A small model that answers yes/no questions on an image's attributes, trained from scratch.
Model: 48-pixel images, encoder arch densenet, encoder norm batchnorm, encoder depths [6, 8, 11, 6], fusion encoder width 128.
Rows from block 23 of the image encoder, named by matrix and row number. Rows with one number belong to one channel. Each number is 128 + 32 x the weight over its row's rms, rounded and kept within 0 to 255. All counts start at 0. Numbers have three digits each.
# conv1: bottleneck pointwise conv (encoder.blocks.25.conv1.weight, 128x480x1x1), inputs 0-95
# conv2: growth 3x3 conv (encoder.blocks.25.conv2.weight, 32x128x3x3, transposed), outputs 0-10, a 3x3 kernel for each
conv1.51:091070121073128126081105119144118134088133104128066073126202131121120113137103163122168175133118164105144136162096119117117174145121161134167120110188110086146142168064121110095175153125112098118127128095114137100137104094165088153144192034138162132099134179139144096106147192127086115143
conv2.51:148148149121127144145108144136114117169104088105111162165152137147107110084124159209110092171102080095108154118146183090135119187084110123147129108139133139136122138208202103090119145137087188088123118109145141153133093150187063181158156145110150108127134133114133126177206209136086104119058085171
conv1.52:138066070130163116203137124160146143147094146150130121118045113126168182129176084129087078059109066114084078081127086145109116059156119139116125076097143127128127131153082124160156121119069117155144153081134130154107119136087140097086161151076025167134104113087175136130128072053107080098
conv2.52:164130084134162163156103121169099122116100166090129111115154130106174128085161121060154124114182087126137093145084089129158129133123164137083095131141127163199182141111092132154161117154117165200115115159073141087057126149143102116149185084097076118139140177123137154098144121108083161149113112140
conv1.53:028102128118120102116134040154140100094082062192163065106178099178101145190103125116134182130134116093146093082120104140118179143096140137139142078186177094119111142073136187139124155077117104158144223125085147200092074134160092163128132090117107162097227149065110085156136222094142160069
conv2.53:173114106170125111163111172167117081193130129126098088190140124147122133091136183139124160141090126137119116100112130144174155144096190120105124159100103133106144154162120141102183184119091116088122119119105143166190102160200097105167152126125101113117181105145177091140189070138131120147115115146
conv1.54:132211092114107157164176076152126153157160116161073105155144176110140107069098109163085107069118121115133149176132149118186119130117098150157086154095057174169181091168074124113174106052082156152182058081114106190166115162106181173137143122103071052110067091128163137133123022111109130129
conv2.54:134154139151105196150122097058096160087070157112108112201196170118168162156119095132060069173103111143120124134120103185137104135115110147165030143149084112141129168116124205170112074138167131148124154106126098074124170136107123094134123153161124120106118089081132100136111163130091171128137119092
conv1.55:152130068047135142139105121143087132169114191103119170154141141211047150120155105050170167106123107094179167199131143131168093210188128115141148071127086155132154146120158046115140118079173080130121158113117097125138192090117126159114086097171194145137116098193101129125118094153141134113
conv2.55:024149221153127121148104107079154161106122144140117114086153108124124093181093061151077126139066101100127131103142120136133158136150118142122123066129157114160226112090165171157099155160121166155142133093167115102145105096103130117072123152121191092145130127147125109184159157148117136104160130146
conv1.56:117112141078078106136163101120066103167156160140153154091143102182111147180130107166095133127075171118136173138171044178110112162112107101196205141155101090085173161099151141168102116164102123141154141079089169116130071129122162130075211171145125112092114180166184185156092116172110073141
conv2.56:099153200109165168103139109062096108104164129159142173115160119041166085157163129118129154133141135124090145138173142144109122143074106151146165092145047119148129095079137130175159135108067166121111147135145116113176180161155131099159150107131154148118116144099130127185132164095169071097166102133
conv1.57:068145165104105182132110099148124111144154108162105208123084110147128113065105092094175137190112151055183090117096129114132204123139126130129228136112131116096140037129148149144144133102142110163210132163047103138181124126153119166066113145133158079090100136166096126114145120150107155151
conv2.57:098047147115133194186155086088131103125104115102112148119114085186131139138094081123030139144102167121160098128133164122143160152121082149113143139132117142142099058112121133174134128125140148112092175094124077067124093063079184075133099138167183143138155111112125057177085167124121116108166120129
conv1.58:111116136136092104103110104125118150071165113177168104090184118144107163179186128133099135124096181119137199113132137187172181123089096108182143150230142165104124167128129107087138136147167094153118135124136142164106144063203133146127119099045107129131179131099189128128163110142105117105
conv2.58:122111127139148093121157189088088144141083149100112161103163120135075078227212161139104191135090090104148099168167103137104100125100125161130048153113144204138161140168143141099128148129080146134126134074115170092165144160101118085087121108152119119169118094154146188204146166156121085128110131164
conv1.59:098177172073110123162158095132102126147152130121064110134148073122127120102199081156077065134084181090107120158157080120128102119137134075141111118152109101166111134173082087065149131114103177118124069090079093162139145217098142105139134172089103109088105024127113172253201113130096103168
conv2.59:079153148158100147164089081039127168069132187108090171122123123134131114171134105097049169128156130175136146145187098158086124125109130196206144164137105130113119093094126128157122111114033128143140134095070124136171150160120130074212149075162075121163172134111151075168170190140109097150145150128
conv1.60:086122195037117172153113122122094061090147157137140138145158119127135151138174114144126128104170175135120150141154110147111103171079129113203123120139130118208144156118060126134188151115143114136136117191081161219146144114130076200097165119117105092127146035102160096118167088108066135144
conv2.60:064156075083118076131123152110179114142150146148113200159181181079091117173117123125110147122077153137141155136118188134102112151077097114151100120095143118122127102134146119128126175171106158183169132105135114085134110163133086113100163180163143139160144139122133079164146153151143097163128107152
conv1.61:134074145181113113138139192096141148085095112160132086112129132145114127099107129107127166080160062119087119078086109118090144129152153137089116113095181142142080123130124145128114082154129153128080112114179151095088110168098127129154062079159154174126127234113134102135107105053191126068
conv2.61:154162083122173145064107118167103113099085074097116144114122121136141119123122129121167100121109084086064125095135114065155127158114148142147153119113213122088112152152142108122135113081154066114120091160136129171114131108075153115080081100122081119072134160139095160082091099095109082134071072101
conv1.62:094150109126071138111087119199187149132145149112076139128153149103161142150117181057156143196132119050185123173111182103156149131126129076141148106109100126110150111185133096115128160146151122133179123093094127150158153072152110150112090111170174110143139149179108132089134171128102145145
conv2.62:069157206104109149118146172136129176139097137122106102147130078171137147135075076168086083162098119148134119103130135099119165182130136163149150126166130091102096075142136131143167119155153188090135145118178129065122113055119151146118113204193182123162164086175124114180129169121149127147135052142
conv1.63:144191126110116193094138111160099072178158149126124152114068143056143075101073090113113148171103130164157152096082106183175114159121092125107157198073113153132167131142136125105123166092118094196179104205109050136194133139105148183080159146113109158121109149135140170145138187159095158123
conv2.63:106116164105079131052118155113131086136153144143125149136118159182179125142131180089120098138155165201189132134113174172164155109133091114134142173158086118105097085075041102153096127136118143169118159148114125178139150115110147103152117119081155126162101077137133128101100118096139164121185198104
conv1.64:107080141143078118104120138075178040073093165166112080141169131115143098105137069052118204113081138131107088142094083166096175077129131120123148119134172064112123155086081136123137104109191134127142125045131100093160102105155121135157113077146158076072162190076123062072071124066064113173
conv2.64:093131090099145125119123167136093103124072147124122149104097096097066102114139097163108124112095116131078108081097136082117102124155089109172167107177155137112068083203180089100173144138116076081098060163125111187133168123171167077131107132086117119105116130126080117096107127146110111106087122110
conv1.65:158079149124044132128064117162142111099196085122151165099107121131118072104124112107167175154151125067179130175122122114091143131151137148127204135093090112096127148132138084103160154122079117097167063097103116137096181066138094120134095055152111073122102170184097138082086149135096144158
conv2.65:053119198099104147154124093163153187110145151118100164123185112167146118118094077110103114170161132111085110115161143116111150154174145118148122123130124109104077136144139081133134134161131168103121150120170058072121156112091103112143123161149205103144111083113085100179082207151102114128096100099
conv1.66:128138067160123125118124134090087204124099117159120092182101154142094150107208131086115132144224123141108071077114192136123137115138146145077112097151162149176136156205099162130115168148093148092104092110171185111106118171145163112157096087144161127115096186152141138116133119106070129138
conv2.66:131140059162096157122147099154122087102124112126137080209183121129152089121092102134185113124104122082103082140129093161113125169187165157137121112101169144136215173096125190130138164168124116143170111109135179168128106121112168160100136164075115151102101160161134121125127128150136130133046094144
conv1.67:105170150059107178124103078140089172133110154107136116139151148144143151119196087116089120129091154086166167146089154123140136148149145085140138117083110137120144127134173061154102156102156149115190124161081143126175137123107115160109091079114188100145098169165117159118108110187079110100
conv2.67:055137162119138167142170103102173143075093131118144134147136127137114145186118078147082158186073142161034148137155127153114138165135083135094101124102129157153124124148118167139090161154129151132160130093204084033187145086059141117098102146115189107155127079212105127203146194142164141129181090174
conv1.68:121146064162090087142137113099160146144052082161222124115110164093090120048131137119168154137212063150057097097120101100109089123155150148122139165177180139121150135126161171177108105151120117164076202160174188169127090102146095111112153044104129167115170166105112093113098198128195142102
conv2.68:188128090206139121172139155187109126186116129140152145171150173119115089102137131130201175103096130097117155131085114092179152108141139105085129094057121109107167192167116136126145110122143162127140119094031186176141127160179089109174192124101109144135084119114201159174117125172114067127101112156
conv1.69:086099134182122128064113104185159145051103128160157107109147120175152100157141160110253138126156087080169128128109143130087131163162120077130118170130155106149099178158167147113118091065144130062073065122136084117059137058103088081146094080142163148161115149188111127085069118182151162112
conv2.69:106108135105132094110107148106172174059107163130107144142150110175184116141105094134109141165083140085126133158163110167107109180139162090140104143159152119137167068135097155115143173079125103087125119106156114088089040115148109143092059085062073013133131110172158141123102141072155113089132112118
conv1.70:155155137152104092122164160111160181126103187139122088121129099085115148100187191159122149134165168115117066161099220169089137155202115070074097094150119169151133134117106111162112087094101133055112116075182154117060160134139046090184120067094115199208167132137105149167127114129140113183
conv2.70:116168099138113087138097095136142139114112164113149118140159133149123087134107136180140147149104126127101123110078089124046092148157157164105094112107148119117178139130099143092096202168096113126127159131056176168103121158174137106062182178074084108149135134092126153118141141136106117106146147094
conv1.71:179088106123138158103120046111177104157109123151147146108074155047130117131111170111161107116159087161182105174172142115231109110090119126106156179098153145127158132101142182146092181151081138204146104186124071092142167177074134078119092139129148132117135098150076137140158147169172148088
conv2.71:134136145136090088093102160174126128158139132150128127126109126213137107096094155135116134087134149116170140111105100172147128065130102075107133103109114113101165146063062186113131103105133101152116117185132091167108112103125139175163091103063105130126104130145100106106108114076115116118157177064
conv1.72:086130177145130118080171116115098139120094047144082123199182169128119108084167084138103103174112128124140195142095112058099151115064178122127082157177091091158139066145142118141152194092140108139133082110133135198109115127141106092190149117106093087163108158097117129117143107115089131099
conv2.72:151129156110068122107138091115098173110104216126140166118106141051159116096112118108086128070158160097137164181158193183064106189085121182137153159140036167122072154135125137092123168112128133124108165121144118112124148168130104130158132134125088109077120104103143105155157139151088107176102085149
conv1.73:145091133119132135176079118119128118132107151087133158176094122119121140113089163117128092103124102140146059175157143088142084192206117101150186128057069088158099103128169159146134094126065143095130110149099135064116201158064090143133081164136177121183097068173066150164185182186184130078
conv2.73:078105126102080067126071089140168155153096184160124081139110102225174132147060119143108090146118162129136124094098129156127123165140127087128125128079116111148177071044109139111095135128069123145156162151132131127112092124086125138144126165110118138122132146164115060100102158094145143091154168127
conv1.74:078108146144100060039166126115127134113117087153116103135150135153155137147165105133095111120151167071124194096122153125097162088084136122208100136166091131118112071108115135082183149092125164115100102128100117200147060071127139061114161084059053133087128110070113145115096119089120155108
conv2.74:185091082153132131189111153121097163111084142134147147101061112124106136140123140083078170114142136075146099190168127147108061158086175131089100191091089176136109133131173177100151132155103149098105175047104142074126133129155098138192151082162119136102140123086125097182151116160138092144066083131
conv1.75:137146138073091188142137071083071098166137135117115052126171160133140118102194056167079084119103124085138129114181098108128160110133124126199077121147080161131151135111129076106158160116104175113113127141094112170106126201167173150108217184130097100125076148140151168200108099123094121133
conv2.75:122172092129119139148115082094124076105116165095094140128135138093118116181096104079119167147167108160114116151151122137146116142142097192147083155153125129150140097097168149124092141068002139149085144105088144130170120142142057097201128099114124136149122149164161112152158163155128116130159149118
conv1.76:085172133092132201172170059098136126187195091148095149175167176127166138096130069143082126145051169103172121145125141084123191157089169143122132196124074074106195094094114116126194205101126084132178143137116101193187146122157114092109175176115151079128136113134166118094188075171148135112
conv2.76:060167136117132160158156122081137095117096160177122150197126147188180148136098119088076097105131148122136094131106158146135182166133112156150087138155098142114014113099159113185133135156145158177067146079155136052119149101107142132145100127146136116127110145113114109142134141135090158138146093103
conv1.77:082128078077097095111082130171136131090136140125143182135073106183128155115164167124161079209146155093148120145120172098116158195228120097103128091116117195074190088193167107117144125085126110089135106125102127200129142130156182171093099083154140132188123112238099158113087133131106172106
conv2.77:068112172130109139127145089115099077114161171091104077143151114155147062165073098128120151166064143185127100129101134118150169155162092168127143112104118169156184134102109141170111193188096153141142123141187116062156129105113102087140099197120223113137138127148096118153152181171173151154145109121
conv1.78:194140089123143095033125178149082210137065125157090091105139108141101121165187129093103117101134118087094078091128154199116087098146100117156162054080090210118091119101115111082147109092144130126156097103141128143131148072083183132142043092119096129089064140064105107068083123059110127173
conv2.78:104106066088171119129172144111086192108132113125153169108149138087131158143129032117121184115161136162138088191115010180112070131137155132128067133139077151135129140146143150120122156179165124075090109142106080094155153134086147099103113123148097111117138104127097128150129121154109136131071099106
conv1.79:127116100123133157174076089136154099114137135107140220107113118118136150114079100098173142138108098092175112175108129094164119130213120106106177145083103069104116062111153174118123122126114176128187135091127134080101137164136133155091068153194178142171137075200109138123099148145176098100
conv2.79:114115155128092133115109099169184114163102115119129105125126063141148119078074137126122079129122161137130168125062172112115178122121073111127153091119123109100130057096095191131105088080119119141169109155184131147127127115140157126157108138113177155068129100119102101136095148139142116104169135129
conv1.80:149157160132162117077155109099055120225090109119111132206124157108123139110159117134079148181137126130143131155121152172099098118200153138176109171101152167151142120144118133206101139152101167105136072148101124154195119149114116072150124104132113110121088172088122156113108143130098091160
conv2.80:077099127165145117114120118059155158093156152141158154091124132105112110151100087136083151210099132200100122095126164151158077131127123172150125150117081135104109085133076140123058108127131154127111128119161176108145178123181167164060096147139154129139094101183108116170151124138181096191170069141
conv1.81:103162133136078109112137078159173139166199158136138177091076104071150077137103192109120142201080107093160036074155094156114197104131099107108209099111139144069145113056087192170143085134179129178193106152116056087141090099099132142060117076158116115114137125126118114114100159131126138106
conv2.81:158108188107108194155129124123126136188128085134142148170141095162139104137104132151118122157141169141154121088091165080112161072191152116125172136113117129088093090116097069148163127141103111091154130140138122148161167098106170124122108150112164113123139067108147132149113101123153143092129153135
conv1.82:140145129085165179155113090120125117159156104187147197131047121101115132138096087184127094156117118157132084143145075114198162133152115081102204188107087123161129094110143154102150135123067119169162141132111096157107138186172106140075134195155172137092122078176143136154158153198172099072
conv2.82:143122188150084162115137110160127087168065133167102137139106103143099128136071149125099072119144136110155137129125154107138194094173073111084176095132147102097178121011045158162158086086105128165143165142129160137079119112130142147150129123093154199139105096114097027083108098123110101095143171118